{"image_size": 48, "encoder_layers": 6, "decoder_activation": "silu", "decoder_block": "basic", "decoder_attention": false, "decoder_upsampling": "nearest_conv", "optimizer": "adamw", "beta2": 0.95, "max_grad_norm": 5.0, "batch_size": 512, "epochs": 88.2}
Rows from block 5 of the encoder, named by matrix and row number. Rows with one number belong to one neuron. Each number is 500 + 40 x the weight over the matrix's rms, rounded and kept within 0 to 999. All counts start at 0. Numbers have three digits each.
# u: gMLP up (value half) (encoder.blocks.5.mixer.u.weight, 768x384), inputs 154-230
# v: gMLP up (gate half) (encoder.blocks.5.mixer.v.weight, 768x384), inputs 154-230
# out: gMLP down (encoder.blocks.5.mixer.out.weight, 384x768, transposed), outputs 154-230
u.477:527439479526545555479493536477498477499473480490514537520480432530509591474450513489455461578508420476529462403524495475499466524573523536494424549517477583483490459500594495469470489459448464496517488450471526557477533492532404501
v.477:496535413510548529519474457509519469597516568527512486585544519523512494525418478484416551515444519507510458493513512567500471559509521492462492453480527542521520471519488477552468512426597484591549444521516519479534541553455432437
out.477:595566469488506534515593592468483525472530481612506536490456460495541500613466452448557389445502447445510471563521495541535595515473422478523482550476562549553530468462503604460524480475452551553495529476432475504542472530439471593
u.478:454462475493437460474496576498585510466553472459501496492583446455530502434545535512561540574461480443508445512445518401507455449500520522442454582463540463489482456477545493519458514503452423537487544478477529515501509527525572552
v.478:461447478494496550511482455455498501548500479542515501488510471498463498448564512504527502567508479518492522519512480521522473478462575511488518466456461492546492483511473537506491497528551531476478494465534446479501531480550450506
out.478:545534494507535503526624452469509526530484544443531553536445492481531423493613559582484504511496463514451627553546568493458462513475518499499486482467482431450550513549475489513498498498555524531513486545529531481560493563451455453
u.479:475481450440457493488541525442511554521520518545520564482472548454592475495493487541491543526580523503500455495516545475513491455431472494590466488477570457476509490477580506448534442446470510507487524497542443514518541508535512506
v.479:559525591498521484550486498566466491508570500466463509442479470544442538456511588468518559508509540490507405500487592495460488411448453509508515489467602474494448505461511452449482490575508503517520565490388464494470520483542567487
out.479:425445551507481538558429491533491495475542546479477468450535513532470507552464506482536436523532601556567448478464521536518491458506462562437571465538549490540393462427618486494536473434595463499560468440518454498585486527480518466
u.480:480470576481444512517507534512527531464481550456515514456484410448517519494559508531501528492515447502521464481501474556595482537525456532522441519517483495502519548557550555507479534533498483482453448490496588434506458407436451482
v.480:417436443543509457516460522447514472548474483485510508399537553496443436479505456554470465493485512549513464512491517542455547491458570590478443546533467511549442536483491588426536496562435410530537449515489514502542470478440554445
out.480:499489514514577532553445442467481554463532515490388500434484577491523474463553516465476496479530515566583529594505519502506495480508559500488523532504504507474452565517538419498520482524494450495503533518513569502499542479523465454
u.481:453520591482494473580455537463540507538447546521509540486464504523529508467550440496561577478512477582508479512474596477474522436433566500495465431563518503546464535513518499445504428502500522485462462432566515457605557419601480511
v.481:546487525432536464483440508441450470498486513518519437454506470473499554453509522474531490537416508488458517499460611567521490524537494456464473560481529481463384533610455494509558465516459521443495460513512486556491496482539533422
out.481:470517534435502515527507504525530514553504464487533484488464527528444470581443507449530493425495538465490472506538544504483483475556541470538518531508478537526542493510481460482535597511425523455468472474554512541462445445494496499
u.482:486546493480468541519519462447563500538512477507519486463456476544581464429524481541520519490502549517514458505466518486522526447484551539465505584566538504465572562447552512536469441534580541540556524554470437439516542494448515507
v.482:447472517492500525493485447481529459478509435487525482502476472489441494588563475519418538608470420503548532455548444489529540446462483524550482528481502467551465534518448482581552521493423534525546421459477509606407455514495462513
out.482:454404454468555528502460489533489460494475569484551581509525500431502521536453476393535460503496517530437495538516468541493404531491528490574536462421524446492535550539494512423453541459420487591498485524559516521430535542571391541
u.483:473526477496511490526558485516498474470512511519509461509503457492454479557551506509518434503489488565482518509575495499477570508489503545474489524525475465444514511520535492537595472526581493442503534474496478543527438472507475523
v.483:512543465550493541509469547535523482509496483471491541470468494513443452467528525515466494457499534492537446454550534530459484487457498495560530554549519489461440556473510504476479557508537488499521495512464544524453522486511475516
out.483:500443534522515571538572548517495494511506507551490485450471516488454481500485512457483448451455543473413484510495494556496496471508453446502522557501458522493506480505498523475471452512475541521528534502481486498480465485469551542
u.484:429467484482401471524453565518434519549428498551558479507527457493503491438453484477533550487589516532543488437501522468529448483443443525548435427567551463507527500513513507399461510553447529483513493477517500510527542505538506562
v.484:488459503463503515636515490466492542463518484520424405435496554454459420452472580534493463471526478522476441507446613421473543421504576522496503488477571504538485531504535505591470479509657419584540539602474570474452435471483537445
out.484:501529477456434463493502472534473480594527538438534489523519521445528513437513477500534513425553522508460434535503517480512555475472495480444492507531436509488481467405502490459429537476487552497493503394511471445602474486501551514
u.485:501554456491548556546562510483516614509464518481568517475578537495449507499489527528487394518511515426476525509520506523580510464499475470466464510507566500456509471506523425521475549517598381490493637478484467546480549486571547537
v.485:495584513464489446460521524476507472501582517497565484539439533513483509558534433497510444546489510484462472491569507510454496464474530420552514522394489430443521465484577493495561426448438594544418483489436540536476488553502499480
out.485:504521521483502432541418466525525469449481440477452546514509514521444472522520478448563528492517445532573421489551423479554448471523496534531521472536455460527519481420644505562498456452433509495504420511528491539560486532502456521
u.486:529424567555485487529528537460553497533427437502431561537469493546456496500523459492511511488498529501515463562497548454514509478514524593486467433569527549520516490505480547416506481476511449513542534455508421508571512444561484529
v.486:544484553538499499518458567518484514454488470461461457539449556493442489424488497473494537497497522447456529509499473558522554500463575520482505457539469503535507558459509509503476464452485438524404476456481461475519505506467527536
out.486:541400563507512593505565465485533485503554530483482513535550460439594443489503431468553486498514524436457555401462477478460468501537502487517446481546531481432480473507500527456440517557464496588493464460481496478524540465511554480
u.487:513505503520507474427450412499486512485552523500461535500470520549496481529557489505555492451546479479544486456511452501517561508437536485530409494545458491470494537501515439519511515457535461515490457454489480479523545424493496586
v.487:542500503461471527479514480455523508481468525472517560477442463540503541478486459524554448557497506494576527425533469521480540455493538531531478564522517521465530503509540470519500505492511463509515534489457507480566463473507436516
out.487:454458537482489456507441463564491535574446519505570472487543526474515556492480527482521553517506491583535528439550530528546499521523510467457507487389501405521501522484483513536496497475432527451470565518509474475493537546500504537
u.488:448510492448508494494487449441547548484426497438524545534458495466424517499589582518503513540509475521518512492461542548511436513488496507538494583546472514479474549452558531497468506515462436431537516519524412477412440529450454422
v.488:522423489569475533495405477474441538480412454548519486495493496488439471534493554512535487508534548460527442481459481486476466498538499466502560558518479536473528480449486491558541430464499522560560467501505497500576443471558458523
out.488:508500565487538498527546509536498488422490473533503520527481569484523519480468533555448603566535529462411454546475434529517480477516519450487480459467434558507536451442536534554510470456437528566505544532489530539465479504522466448
u.489:463505391514525466529524599458455461524528488509468494505444537519486475535498464512449500546519541469537427504531523480554409537454533429600418472478479472539564496453529501459525516486481541520560529418418502477489472430499466483
v.489:457502561459472471507540522532537514502443514539525547542470542491547470463506483500506519497474504514487505523555594559495509449489473528504454519482552478501557531547538493505498469488456520499457525427538465538485516543541467457
out.489:550509496539446506495524456549525617539374495484514469480476515559511473461514527493503512495487525516448526505446471563439503508474480510541561493515551577447548503540470465509530560508512503438386513564483456463413451574503526505
u.490:542441556556530530458499549498475507496464454418479471419536391507527510439494511473555519509578534530540510472510407441466449510490475553521467470460479551518521546441508511526399494500483497489483493424532470505497539444505454542
v.490:521479545451499506553482525502518515506512570560524550516465502422546487510431485462513514504520564535551568517612512506440451523487466542522475549560551396571473440505568436495517582422573475475434537522481488469460476518504475500
out.490:502470510549468522538507469425578442589513558502602479488519539549492544483452517571502471505520457467572518487504522519446480484524466451516482511520459475401543393555487526513490564530491561540469459585499507468522488527537491470
u.491:490515516522474535488505493508508535545486476483507497556538409513526542529561491529553497511471486519550537501508532461506499506487521522465528545459480559452461481456494458506515499500490492470516525502457500503471465481469453531
v.491:452531484424459446535526545497474532537527471483490480503486514504546524451514493484493464452481457498419471488534440453507487501457489516538539466480460522493489473546525532517496497527490487464489502486494472540506458509509465501
out.491:492510520500506548559508522551519516536521479510498503491518520515507504467506515526495510480514472514556507509511510500500503519462517513500473467508511518497501502499497523489499502521528537481506490509470464470521514496492490506
u.492:481490509473594490517533487542559501545488497568485541567480538571493507531501511621555454548541518535509464482535525475488529565496478495512459535493540483459507507547552493555460474450578529475501619425472508489535567459473468548
v.492:447558475554458496479531492512482480494539503457455555493489507464424473410522529473507537506468497488538534486553557530502494452454436519498547460504542493501498515484539460513540452436471500512462548471503553492505567490535523516
out.492:543452462541535543518551552469544472515502479463504463464477473569514522568518479513482457472459545524506456476576560556470500541524470477502563468510501501481457432506538486489470503488463438472415520505493556508486527531511468518
u.493:475470557496500522528480490522524504491465548563475478534497447502536570466475547592512476568465479497526555562491513560517461534476496516498471486447463485472440536554366522475573556539549394468510480509470530502508485431514437498
v.493:469511514555500553498510575544466521510487535475486476505512487479524566522527560509493477568564474474507493474519490492481522457504502503427482422476571478487464502523486529527518534564516507487483566521473446522468565528573544490
out.493:486539495478554533497451529428499497441431480517523508475485538523484523464479481528465531436467505394446516508481601428478425533510438539553472407517477496475554555504461647494538497470504472469496522499449485489464492438525469505
u.494:531479521462514508388477494454488423490493518561491475522474452529518541491532500530536433504455417524496467465534447456527496473528482479511463492445530506532467456532495538530593492525513565541538519480506495510478494546452529528
v.494:474510507568488476463511576441549435459534518563498475443473464525523448425461527516494519492443458455551465510457454531528438510506467552566521502570464533532429500525470552540504493483528535486501519456417550471482456475502522546
out.494:499486540498548526482484465585489580507478497521540427576435446504547500490575530502550559503470492525398497506463495443386515551542467469536585527446487478488517447543494490515485473515546568472474491505509513521445538575505504492
u.495:481446473536507537472544452483509436464467488483509477575491440464420515520557471556521453489530527538510515520453605511464482552554480493506461576543459507534520574556522485514478542578515447444483522514472473523529480540434427478
v.495:475482439453472570462490445433565548484425443493492481506452569504494472512510479490475462454541565519503480503480488475494487513521527539511471486549536449529482498578560463447449546515505458502549511515445514507551524540490512484
out.495:545544607509486526485513507473494496521530503524463507512515509469545465491428476471512486481567512425432503474457496523482479479466497486525503458537476519465508493431527523535484519543456532525509467490523524475492469422523596521
u.496:420463493451513533482534542489531540518563523542464567513487502522468473542472581502552429475563507461483497463588505507424371438528460536475509507539530497503498492452408474481523508538416493450458557509538449489406515545539454526
v.496:505482546457496495491545431489495582448535526457462492441466580467490481425531490507566533488475445480468506563469434447472468470412478547477511519494515484490466459492489492571541466470450406527495529505559487452434441513472458457
out.496:508479490504444483566527443527481522503484459580513445485441527450512459444503565477479540517464508533561479470506421518465563495497439414529577502485486416487535472458553496547584448476560486481531535575473526427458442473480467433
u.497:498456472502492535506554470474530480483486511515513543448459500506485485521479532483518502462566450561517506444448484490506532526459447544550390544535524600545571524520491552458469503460471458470527552512467483504489541522551515494
v.497:515507482529495506514497474467503572466432567492483493421462457494521537468475538514487535502502512523465541570466480506466454592504511504510556514461549472455527502545539516449507470496541445492519541583583487499518402530572565444
out.497:515504497482498498468408523474516492537519526489467469492526446459481561446497450506604489457476489453436533511465432493512476504519446474536493442487484528508518481474425496436476467449530507442534530480532470496530524554500537458
u.498:498487415499514569502565518485528408624503506564506544446500552521459544472488567496512519439508488510518495556490455537483497479516534472498412480437442501506537541507401553487433501547550520455515520486515484426506577509599511527
v.498:477576470510451473451580504482504480468512506410443529549444569509554453539544506441479500527490561483540500470454582536517504518547500554490562523485438429489411527530467540500494499462499463528524482496480447505468487501482514511
out.498:537530473464487499533510454484500508480475508448468504517471452451466475489508556511430537457565522482460482450437531457468502507552554507504470553479503490482437528534497486468518464441551511538461530448528575524485464489453510527
u.499:439459532489449502559494462486505483463486595531503507519468492480541590465534477487489429430504511464501516489553512470546467503510501498484510568489420431441439520498428506483563486486600500531546537496517570487456485515488485486
v.499:551473537537492452506454473474499417496556503447558534558492479468547510499541496532539535494543536466525535455500508500450503466554469484481538456480563548476476454461541459416493510535447500471495497474456495492519534524531454528
out.499:496565542507436521501530477466472456487513517566512494425440472540533484574522495512521451473432447447515476504542459473480552391576434484510425489496477458495574476555527500494518470446502527490546519501520523498441430498528469492
u.500:491524443496529556445615466527490427500435442575488559488450517542515559559570481497504499561587529491517481474460458471482437546571471473502542531484507479490474542428442491538483501496551465496548550431514536468538535542521489496
v.500:537558485432512464552484491570483485520512535485502535525384414526541439447552477567521522499442525458469518420480496514514489504447435461503539477489457494545566394483495492517546452539551505489522481533508482511535481525496539577
out.500:504598500509529506515467546575492439509525484521425538438452535483498529536477460457570444491452527480537502446495434489487463450546461505528549480458527523461521521464474481501507540552499509550505437506509492529473452490499502483
u.501:492537505519528474461480498542574446552492487574393505520452465574456545518494521498506460541528509526544506474592571461510411439425487524503550511508457443508512461504462536402559547452549517443452508501463516512425488520529504507
v.501:453478523456509457508439441465477502465482530549467529479542553528544486472501484488503497577463486537454520517507510467540556485468527564604542542481510526530515475526550500511555467464522557517492553495520442521554503460515440515
out.501:509505468503457495452559556526519510572516555542518498520482520446540539464496526525543442481504488538485475534456444469435445558539493436514529474408485506489550523479541553526452500463534497570480487517467492497491441514558430501
u.502:464496485527513531531512450489543562531505517457476485556463515539427478466490489510511515474513533479563474459480454510538505481554474496508492506532547544480604494469480498460503514496447559556486591524495489535477567501570555577
v.502:512507402527553488538526530518459495511462526436481415518504540510464485522435473494483515469527540494525425443463556537537506557586428533567538458484598565520535535556520480467485496451438476583443479532421580474502555455571520548
out.502:480451480488494481478513547510513570543503557479521475480495453494471492476456474507560513480493500494478531538501470490487481549491487473528501529415483547502494458446452518407524606447478480483528497461529500478505511489444511445
u.503:531500482607501555560502531462541517503517477533548452484507499551447583484505514520589483445486403497538510504558499509521545492555498479551528479486521487499575421489472449525476439526424451473551485540490516438492542494556527535
v.503:590502480527515498477496511519460558464455440478503452380560513544471538532475563476527523466461541507506498493581470462518545489464490469545530494492503473477498498490548451534504536511485539582484531573502490526486461534455581487
out.503:476409528552531502479437492461578459477432505517479489430434495560515476491489485485500506444518536481513518533551493455464629486548492439527484533510474536463472453534407484527508451558500457507581482529554484442500508526513495505
u.504:488499492498491526415534479505469471445536486565592561536478473493504492560481554530551530495568502480508515514557479468498449462504509554405435554591513484473500438502534489569498488530529549468556542489513425498516523525491402443
v.504:461487470494544524466479559513448484471510440554520483525473533448472471484507519491468442442598530526492488533562479475476541471507496447514478545567566528448523484494544465484385462445507503515520512458491540485489506563519513550
out.504:536448546546481422491480460501589480492488481506413568467495431545508480461495479556472455497490479468498542553489486507538448460540529514621451542514549501501492446523552453520531478468570455503505598526423548453574508456505487485
u.505:482468442513520540461499552548482521503526529517574496547502461452475541457552518546486505504539518564496467483532553516490537554542550520489483512470499418484486498494550481474461430586541451458556475488495494526549495459455458480
v.505:492555489505543512496511506508464530532525592401548534481493507448503393496504508528542502498519486470513498489545533550506439444461453500466447490527565547534504517530537567511533554592528517530488448524534504524496495477435415528
out.505:490518542444529513473491480489559484574544508468472491551526470503447513511445481537454482538488492483459481514499522523503497512501519463506549466477503521567589609572463505437474503532531495520509504477494525509487517534530487520
u.506:517444455513515465455567515453571451569492553542451569555466468502552440528435435484532530533534475442589453506477456472561511499476504524499457477603520525525545479488551473536536419486471526517471568502456510550481531465561457547
v.506:546490496459538563531604537497483504497430503465476479482560489499581516518503506454465569502531584445524540494415407515546567515507492527466467465564536478508467493477537498505433474534483459477489558494474493524463491541540543526
out.506:493510500512438490457456560516454512454494478464550515496460546487584575417540455498520578523474470479530455555486441519531621477460488554444515496459491532529520455507446482562477455430512563504405472495509530454532526509483571477
u.507:510587521478487511531443453571503569561514525467545563474516499488477519497515487511518505511521401474494474501450517496476489486436461533578510637470529463435514487451570515532428533457572566470518497482501477431552440488476472522
v.507:470462466552537452443530475503464578417486474458501475552456486482502442431532467473515520440535512543477447467511461504556534516502511482520467525530455548491520565514579549541461539529467456456490432463490549525605494495537448505
out.507:485422444497464544457556538434502460488589527567504484496507579496564483546399488449518495540533494538484547554506517443538526538448515475562461576569528548547495484507520469439427508573467489511520513556479482478473535555533489500
u.508:485469430542522531531526500551531551509458413562504571465453476540527490520502532502512542464446506421524520531545523540539521546498551570510494585488557562493583437468493476472496488506530491459550467520487497511510495492431491516
v.508:527505507510564541529502543463531587480410499522571486506443524440491545511511485578512489498472414497532465454575503536584510542454511444570503486464458481456636521466529442514541449456465491463566545498469554505510468505513483460
out.508:407485492516456460505430480448553533503507512466554491538540503474500491443559548519507526475495546521489516540485469507449550503518443562502405540519443485538517489487519488515462464511528412507537433525469544490504500464479478545
u.509:514450542483470491551432554581502514565461514515502455497484491496470487486490474508545433606549524430516506476512490384515469507492488575504524536493500479467531630612500485472530446500446490435497545524503480490498497521498484550
v.509:570538485499556471489497504583518520533539453544511613431481494435479462551493552461544469445561506490472570529417537462533495529494516511501571550475504488395512551530497530508445552571515442492481486504574456536516427573516487441
out.509:595523437587439495467537449468528494525469504535496430558469507512636488519446507474525490417550506520487504501410433420514475564552488509469511475493556509426464391436576451520544479524462496491577483410467537485495549537507522398
u.510:468484556548501512518514525547451520511463497437492528542509441503522546552503550475481496536524521467526474440465554546528517532468541497508532486484538453476533460517543478464482508522476437461495486495516445513465422508485417533
v.510:494507510551494533561496437535472562486501498536492496479523472552524475491503511560504500520539508481539527530500571515426452549425535570485580533480548462481476569521526522458528489525480497485510430487484523513493473495491552472
out.510:446490593514434510513458465486594484444457566499543457585533483498459517511475497475479474461488549513477508551475526504436467473477471463469466484518506496457437493538540537423554459399528479504507565484545455449529452476500524464
u.511:500482464527467514465601540514535465434464451532481510484531514490481484447605455525543436572541459500510531522575590456516499437501547529533447436531489483538530560513504520475519443511517514460542544511479521525604578451492469507
v.511:520473495500602472473494526522540434442556397476431491462519499477597472459509495479464538465484468491503529543564456505461468410459542542452432464531486473481547448538471414505452503474512455516414497526493532476531544494521526560
out.511:437491510600394518541556541512487493481481447461495487488479564458460590563527515533494503495493430528563433407491495497520454426489549545405436476552370517590493501465481516569436447534546469483521512486540502547450495440448528489
u.512:526553484484537519422505487594540520547506481576566530482512527471521524435512497524508539461511429503509531442433441523451415475448539498572376452432487524432498478486469477544539484525464538534527529488472492478567494423530512535
v.512:500538450467419468478462466565483500490524581520489537553522462499519482501450446447451453472484496520536520516470467461476417438512462472472459516537470469527477427472525515535461574590545564484528572473511504536439584512506418422
out.512:490491556480547494557456459585528466535474471518505561517455513487487545517465488473582534429474444512416566466497496501485520514537464489445499498507493441474515503508513444509536482501533473526473537577493542591577485507460494414
u.513:414475522552567544455554451483558454504493523583502557482487465525541576548455572549514431509469518515500557437535493508505487532546484526506463430500484476559602508552535462548544464495541468413457606496479446550554534500472385524
v.513:509470495513471481470486504531531483539558511482552482540456492501424529531484557541498466522508458536513529481524490467502503485523442474494483466503488429462507500496453478480524486513478476485518463456461457554531494479498435525
out.513:508528535548511568489474505480409527484428438511446502582518508514579519588507497511475440533531432414519502402495503539541466522489465539452511523556527476557530446493594487559475439508528518432470595480486569519517514516492498591
u.514:496582472556413457452554480507527464520506507608522526466483581559502501510532559538553448474478479462534488542449472440511537441486487450577454469509545540522480524537503479520532500475526523551459610507408428440560616490519548504
v.514:464517508501502543458478415550524496536459422461521503500442397537500523500482523568492424497535510462513477467498573539474544551496498413488556531537504499446528493476547540534534529488517513500445501553523472488474528544514475465
out.514:436405480550492493514484567517512531483511537545429451475494497458540508442515453505475425538506555425492473525510469461538479515515461487449634488447480467585501522500574441495511512488506469508543559540496447489529561551454523496
u.515:485563543584510477465478441473524432452487512488498507472474510481445553474533597575461558512469517505539479503508445464482517478504597473495533533406517519491455549520587483473566450496562450497540479508522540516514513474533400442
v.515:510525405503451513497522445470467452551532512515499482443482518516501427477506537487489461490541553491525463448486494552520416486493519445487543479453484464506522558423499544459468421499518458545521530524467440499514519491504484523
out.515:532543482506450499499538483521373594495470537531456453523504457479426474581490502479480477479451453469475500482506588504457504529469418381488506434456534494548431558532511544487490552492482475522495491495491515482506501488478537574
u.516:529502470468423577492474470448483515486457496479504479461492433506525491463541482540524511509544492455476576475466504499513496527499574517537492545513523553523509471489543479488464431523502528390564556545449518370540492436492535550
v.516:480522510488553509507476503438518531463564556556470419473525523525622464528461488448504490453495542471528545523557444481528516519512504482468485499546515494553529451444598499489468505548490464555430518486490540438502623562404542520
out.516:458539424541473532495459536614480396467626484503469480506457536488424511519447505544492435573520479466521429505463474542528452486535510504559492495515424515455536527488505513426481434456465461538501502457475461513537541518510433559
u.517:520449564495435580455518467502466491584440455572459483519457461594481450515587505523553467445453527398525544469475492467563486444537484465494488470556496533451573503534443432500419491437552473454523521521574515483473492547543559488
v.517:512489441460537531469467515467532458526474490505477494521541506463436464527491488529495498506574487542546526492510500487572476478545506513484457543559463520480570493451449512475461568463423506521539496463486447471458508504487471447
out.517:510556511393493440462445466539526563515538503552559502538534542428525471479489501439480486401496512442464497500480498449505446543486510480518584520445528456493488523565609553484535539587522479465567514564482456505521453500349544501
u.518:504500504533487511487458459488535519438489521472560516449528563502489522577496547495514495462565562559475574521507486460542487498524497524478528571397562485447469480541471506546539540431552408517515466435521444539570509561559459455
v.518:489539599503506475505454497521458512538504460465458424446523503528558523529465540513518521467492496477476491492475475488476493527508469557456572455574492502539518477491542485530539542544524499513540554523546547538523458481439526452
out.518:518441537456518499403389477574557520532479529405488469520524478501460452541519498515494526492468498515509477505442626432491522565583480495501470459532440548432484485528463539533471526446454474510419423492529495498485449491495492524
u.519:451447488543480479458479534500546507588497559470537492549543482487558548531510478466561514473439509444554564501510426575459518480484484489488476551498416479444480480527442518476497463557494494477498494581531505584499556473518511519
v.519:480518534542540538549513528527501517520466484468486490566557524524494528461482497483499537460593472503582448505480550472535509485477444512433475515581519510498489460407532509530477516496522521477449476476448504489455537460515540484
out.519:446460500490509476456616552499519554506513472469485494517492563473487466539488539487536461486486495477454368449570532495564527561427508448534455503409472574482468519526552485465556489522408540577523512564530501527538503522443513464
u.520:465468542462515533506557490483564539601461461479504532528494493495495519492510465565534472542531473499481505477511529497508485446465535460547487527514473562511608561415473521458491524560458495499540521425464447521517528530551492555
v.520:528483510506507526519526468483488540491512556518509503466444535533481455527489453469513553512502547540455468577392474441461549471428568483451501486549477561486470529481488524449494505503446510454415511508506556517539529529473487405
out.520:527504508500565429444509479507518501444472548492444488591540484515454529463494519454496511468393501464486540507492505520367511510536485544427642499488463454577502501540496532544547492533523433440436504504548540526517468519552493529
u.521:433485502496494548503592504512482508531432514526542432480569455470483543474574552470571442490499485555469499533498550478466441503518500536492463558490505492495519501604510457537515517463498536486461517497514482508443521507474429548
v.521:467521411483497537410459504446461441476471509507525413431543461434523484487467510475475509548532552486491502489515510507473540521481398500561533499542519452498476510451491483495492591524498561481594560477488496449447510487514599517
out.521:546474499504520518530456501477471462516491496501527494476561498539445512475454453547456560452527523488395528542541534519461486457468466507488547502525542493534463516493466486463527482580499473502485505503515474479445510465503510503
u.522:520525543514533520505426475474515527507478530468456571538498431562510508495479523486555485515427512501507486409589517517539472543480504501582497505452577531513466508498474421449566401494499492439548556484553495459534452520518465475
v.522:486435532572533567522497471474444553529543500465484487428479551528430454445507493503463456430491599487507557498491501443514475457463553515471510486509527513538506571544424513496494588464510465485496540507459517504506532476495470525
out.522:523553549524517439465497412529530454479402533462511494503495429493479470487499488426445532554514479500524553517496492521462549419494398552532564495521481468495472458511508485505530533453447474512481506493557475484488466476429591476
u.523:486477527476472498525474432555536475477545514522548531475461470498558485467479558564541550511520466474552524472496531488447509595478482454522446543470511522503520442570542452544492463498518448508519579456442530519574568481513465571
v.523:551494486451467458505512493506516502454536474434507505556494496558439432525516598554486523501462466494515510468504515455457474504439486545507422525500451520543468435529509524478576416498502512441512522480506437444515519494535464483
out.523:467554466501527561567520521510532563477526486460462472440537527462563509549486496448500480506511550563605518420494498469582492527547490480546459545511489505510477473486510450491456504470497484487504522467496495486506512531455473570
u.524:508515506483556504440506464499491501450540453502526481500554465439545417412464532485548500462491436494449489485519524465501410527495527565497524464494469475474495519504491492448488493486529591524525503500566535490546480419448446502
v.524:482524438508531485517527497490524424486489450483552572460522508466474562528490516516486461479457541511560548483476522482473478524506497494459456527510447475455576476485493506486478472493518486573527481465480509511538521492518498450
out.524:495495480504503486480550501490540476564489488497482487483498524520492508525517509506477511492528488496366477538494479529535488483509450532474487495490541506525478528524457541515440500467498495503522518539490501530516495523506528513
u.525:474524552598496576554536429461504481500479454482452452508534517533513523443499517530546486510486518416538477489520565485545540393503506506505470520522524516485464574485493489462466474492533475481472545513567446448541623414531493544
v.525:474558519552498430504449424653499536504516407556568438522514494573498512588538456556499533381534534581510516559476534450467542401511544520449453453445518466439548518555483503527457461453535437558512467567502483472543504461554540442
out.525:567597498517480537459511470507440542485531503438553473469535461563555566516527511544489542444474513598477488479411501475503501515602481584527508558503485511581487455452527500563478504481503521463469552484553569460496486431512461486
u.526:481464455558504517409539493588485442529512510558506548529490535525458507544520549613522452489503432497516560467585435479513544500509491545485510546481527509490483444492498557542588493534562482502498481530473506519443529493512458507
v.526:455487540550520553483456538447478463463480471513452482487521488582576559485442467464555486480503571430472508487482509447474495461499487539458532538516488589583501559467469536420612535465500516512530567481456464509509478501535445531
out.526:547513560533512527538526473485590512400462499454490505474483517500524540465461479429481536484464542527495577547466485461464485526505551505534475498517470534521483496511520486422491463519488531524460501490489498456497488456468476522
u.527:575458463486442509496540483458539584551515518493424482447442529512572484487496536511540552594490492529548437440535568471502504508495486438587448497472478501470541494544502516418481475600442534502466537476512468498536485491493533487
v.527:481487436429578470463576522457519468519525515474492551508448450460518408581473511464504546443487427511497541465474476470451506594545482503586499476495500447497466504492506585538485510479533438501468459525521526547502391456508551557
out.527:483583490524440517406539579507491576487516497491397428501429475458480512543484505484554483502527528438561510432519482486552469496462493458466459514449554590538460580460427484426535561430503527531569525482525489485468540501459561413
u.528:456493543504521517467519534514510452534488549479524532516538389529451533496517518566524560510455507475468580452506420552429441507507537510466470531517471426512416501550424497487451497487541498441541523454522535492433516461469513464
v.528:500459503491512519515528541509537484483471482462526493534488526469527538451488520524538535479521536525570527464539458470508535494518510509520438489512502512466547471487493478477534470501501466496468472466519523468450550480514521497
out.528:519462549508472454519557495476484548505468469450434431534512559567499513533498510501513491541481506434427493550456549533461522520421496464480451507452516490460512491519449526499524569502506500526502444501515484536456508460502519507
u.529:481438507504451509449526480478546494542430509538489479535460575515576514485499491551528476437563496504525596502482465453531515446530501513460379376535507455438567454542460505551539524491524477533551464514494517530467523474539511467
v.529:458473562506532509462473532515477513550446543512514538503537464495570448511617536505470552499485526553516464516496488523533444469465534475441523460522518514539518493543538523503499544458468545511486508484476485539441499573469509485
out.529:450496448435529521523491528521469519461526512512556521474510556501508479484468491481494475520518485467513545527563480451546516454437411524500463505451521523479500531517450536484481465491446487497517528501527524512540506522551536484
u.530:530463490500518466475518540483501472532460461488533500527504493516509531464479482526510470482495502497488503511528498444487492453478541459503533482499542525491491459552485460495507519426577505526547461541486471525559514505513534575
v.530:497477451526477543537486575480417484461494533462557524531503499484587516491447459526543486525496483498447473522471456524454478467542518496515551505497556416465512477476589499480547540457528558549509555527488492466492520518543518471
out.530:493472505479459494529498509483491490503523538518420447467529492474478465558474479504454505490511565469418524537532495539512488500473543527515481480504498467509527515499457505495550509494481468484523468547550510470531472506484540523
u.531:527429577489501515519525506475515546547536452456491525498571466512507472471497545488499531461469524527500534466479520421519495567482593567525454472498520545510531537539466478437517466496470549451469555452537489481504502461491469567
v.531:451506443461436519587485454428526487468542470486577433532459528490440551488484529556485531504513576464515456508453507489459489470544522529485475443435449540555576480502452548526467482570439556491464467493501533465478436438480567440
out.531:440467510466459454492488515475444496473487467428506470433520566492453507466409541456464456493506552563484534511476415492484544506503501571526481491470500547518437589485507466532465521539482473602553461522505508502541471516475483490